From a checkpoint of a small spectrogram enhancement model.
Model: 12.5M parameters, log mel input, arch unet, norm groupnorm.
Training: normuon at rate 0.0054, batches of 48.
Data: 39062 training examples, 23.5 epochs.
Rows from block 10 of a small spectrogram enhancement model, named by matrix and row number. Rows with one number belong to one channel. Each number is 50 + 15 x the weight over its row's rms, rounded and kept within 0 to 99. All counts start at 0. After the name is the row's rms in percent of the matrix's.
After each channel's rows are labels from the 100 clips, of 14976, where the channel reaches its highest value: "peak on" is the class under the peak. Only what is clearly more common there than usual is listed. The data: babble in 24 made-up languages, each with its own sounds, syllables and stress or tones, from a formant synthesiser.
# convs0: first 3x3 conv (model.decb.0.2.convs.0.weight, 192x192x3x3, each kernel summed), inputs 128-191
# convs1: second 3x3 conv (model.decb.0.2.convs.1.weight, 192x192x3x3, transposed, each kernel summed), outputs 128-191

convs0.32 078:59 45 63 27 46 62 59 75 48 42 46 56 45 36 35 44 67 38 47 32 59 49 63 36 60 71 62 79 62 58 39 48 61 46 33 49 41 52 50 53 67 61 46 69 22 51 57 58 58 64 74 44 63 66 50 34 05 84 61 36 28 56 48 28
convs1.32 086:04 37 36 47 50 69 37 48 61 98 52 39 45 45 72 54 43 43 66 67 36 46 57 48 59 39 51 39 52 54 51 59 23 53 40 44 42 57 53 38 55 41 36 29 86 49 30 64 54 59 41 40 51 32 62 70 81 77 55 46 49 42 70 63
peak on: /ç/

convs0.169 120:59 63 75 64 65 48 56 72 51 46 41 49 71 48 63 30 45 77 48 53 99 54 55 45 41 37 57 45 48 57 27 42 61 48 43 37 53 46 51 60 56 44 45 46 29 94 57 47 56 36 48 50 50 72 51 68 47 26 60 99 30 42 34 53
convs1.169 124:39 54 08 47 59 47 29 12 39 42 46 48 57 45 23 61 74 29 59 36 00 55 32 64 45 57 51 57 52 29 52 75 31 38 50 43 37 48 46 58 49 49 59 48 55 03 56 51 43 63 34 47 47 26 58 61 43 75 29 00 47 47 74 43
peak on: silence

convs0.95 113:43 33 45 16 50 69 43 66 33 30 58 54 34 42 44 42 66 48 47 74 54 65 59 62 52 49 73 53 69 49 54 43 31 52 57 58 50 50 82 63 56 55 27 25 61 73 32 63 42 44 27 59 34 34 23 21 58 48 59 35 42 48 25 39
convs1.95 122:77 79 58 77 41 24 51 50 51 48 36 29 64 50 34 62 36 58 56 37 49 43 59 38 46 46 42 74 28 56 71 26 44 57 49 64 46 48 49 43 63 57 66 76 27 47 66 56 52 51 64 63 52 67 71 78 43 60 42 64 47 84 56 72
peak on: /x/

convs0.188 126:35 52 30 46 57 57 43 65 39 37 55 37 57 70 42 41 39 70 39 68 99 48 41 49 58 62 47 41 51 66 41 58 31 55 35 61 55 44 57 26 52 51 48 54 51 68 78 42 51 29 61 34 44 31 45 54 79 51 59 99 44 37 36 53
convs1.188 140:57 47 54 71 59 79 45 69 59 79 53 61 77 55 50 65 71 38 63 46 05 37 66 53 47 45 47 70 41 31 62 61 72 45 58 52 59 61 51 69 41 50 47 53 36 43 50 40 54 61 40 56 53 39 52 35 23 57 49 00 47 56 58 51
peak on: silence

convs0.29 116:28 27 44 15 32 33 37 38 46 42 31 51 57 23 46 40 38 42 43 41 26 64 52 52 54 56 45 37 45 52 55 35 50 48 44 57 42 39 39 69 44 63 52 53 55 53 49 49 55 59 52 52 57 39 51 60 55 32 42 42 46 56 53 46
convs1.29 141:36 64 48 90 50 58 34 60 67 65 50 48 62 63 49 60 60 77 63 55 73 60 40 67 28 59 59 53 39 38 44 75 53 45 38 28 60 41 42 19 63 52 71 39 64 52 74 68 35 71 80 67 40 31 66 45 72 41 51 50 45 41 64 64
peak on: silence

convs0.111 083:52 36 39 54 69 26 61 64 55 30 29 54 83 34 22 33 42 41 57 60 84 56 43 34 55 26 50 44 54 60 66 57 62 52 51 53 64 61 47 62 37 19 42 51 48 50 56 39 55 62 70 47 41 14 30 45 72 51 52 73 17 55 39 35
convs1.111 089:32 37 38 71 56 61 48 42 61 62 78 62 55 76 58 81 57 57 50 37 23 34 62 71 52 81 61 30 61 36 44 40 33 52 31 44 63 48 37 47 61 62 50 59 53 47 44 48 27 59 56 51 68 41 53 61 56 27 49 26 55 37 56 64
peak on: silence

convs0.8 115:26 53 38 21 38 38 27 32 52 16 42 39 51 48 57 35 42 24 50 38 49 45 53 34 62 54 47 49 37 42 46 29 53 45 44 54 59 72 46 58 60 55 33 43 37 54 57 47 40 35 68 33 43 38 44 51 39 36 38 54 42 43 54 51
convs1.8 094:37 60 53 61 62 46 61 54 29 58 54 66 64 70 45 57 58 41 66 46 47 33 37 83 44 53 52 63 62 49 44 68 53 59 16 63 45 55 37 51 58 52 53 49 45 25 23 45 42 63 41 51 58 43 38 28 49 00 45 46 54 28 45 41
peak on: silence

convs0.142 071:67 49 43 48 64 51 33 69 36 60 51 52 83 44 66 46 64 54 42 62 42 67 37 32 26 70 25 69 55 48 44 77 46 59 35 44 43 44 44 28 48 46 59 69 56 28 42 43 48 35 63 31 32 41 34 81 31 47 43 48 23 63 49 44
convs1.142 079:44 75 41 52 66 50 34 27 41 42 31 66 48 53 88 28 36 40 47 36 59 43 53 30 84 52 76 54 44 36 65 43 22 24 39 33 29 48 47 68 48 35 28 46 47 63 27 34 37 18 27 60 66 53 61 26 48 58 40 45 60 38 36 50
peak on: /ç/

convs0.88 145:45 41 38 22 29 56 49 53 50 47 50 51 47 43 24 51 17 52 49 43 39 37 38 65 46 38 46 39 39 38 41 19 27 48 46 42 53 50 44 45 52 54 51 50 95 28 45 60 46 33 87 41 52 30 40 13 03 28 42 51 30 37 55 53
convs1.88 160:61 51 52 56 73 33 62 62 34 25 47 40 71 47 64 51 68 57 32 49 64 52 77 37 48 56 57 37 51 48 44 50 39 36 53 69 32 58 57 55 53 62 25 52 13 86 38 38 43 32 34 33 70 55 58 82 66 42 38 51 48 74 28 53
peak on: /x/

convs0.76 090:70 65 75 29 33 69 60 49 45 22 76 19 26 47 42 50 96 39 30 54 48 67 59 38 35 54 29 41 42 64 49 50 58 69 65 56 53 52 52 68 55 62 34 52 52 23 50 46 56 44 65 49 55 55 36 73 76 53 69 37 34 45 33 38
convs1.76 097:30 35 46 41 62 33 51 66 64 66 41 61 68 54 45 50 30 44 39 60 37 24 54 33 42 49 57 25 45 43 70 51 26 31 36 31 35 47 48 64 51 41 53 44 37 48 53 23 50 47 36 54 33 28 54 55 61 59 23 54 62 62 42 42
peak on: /x/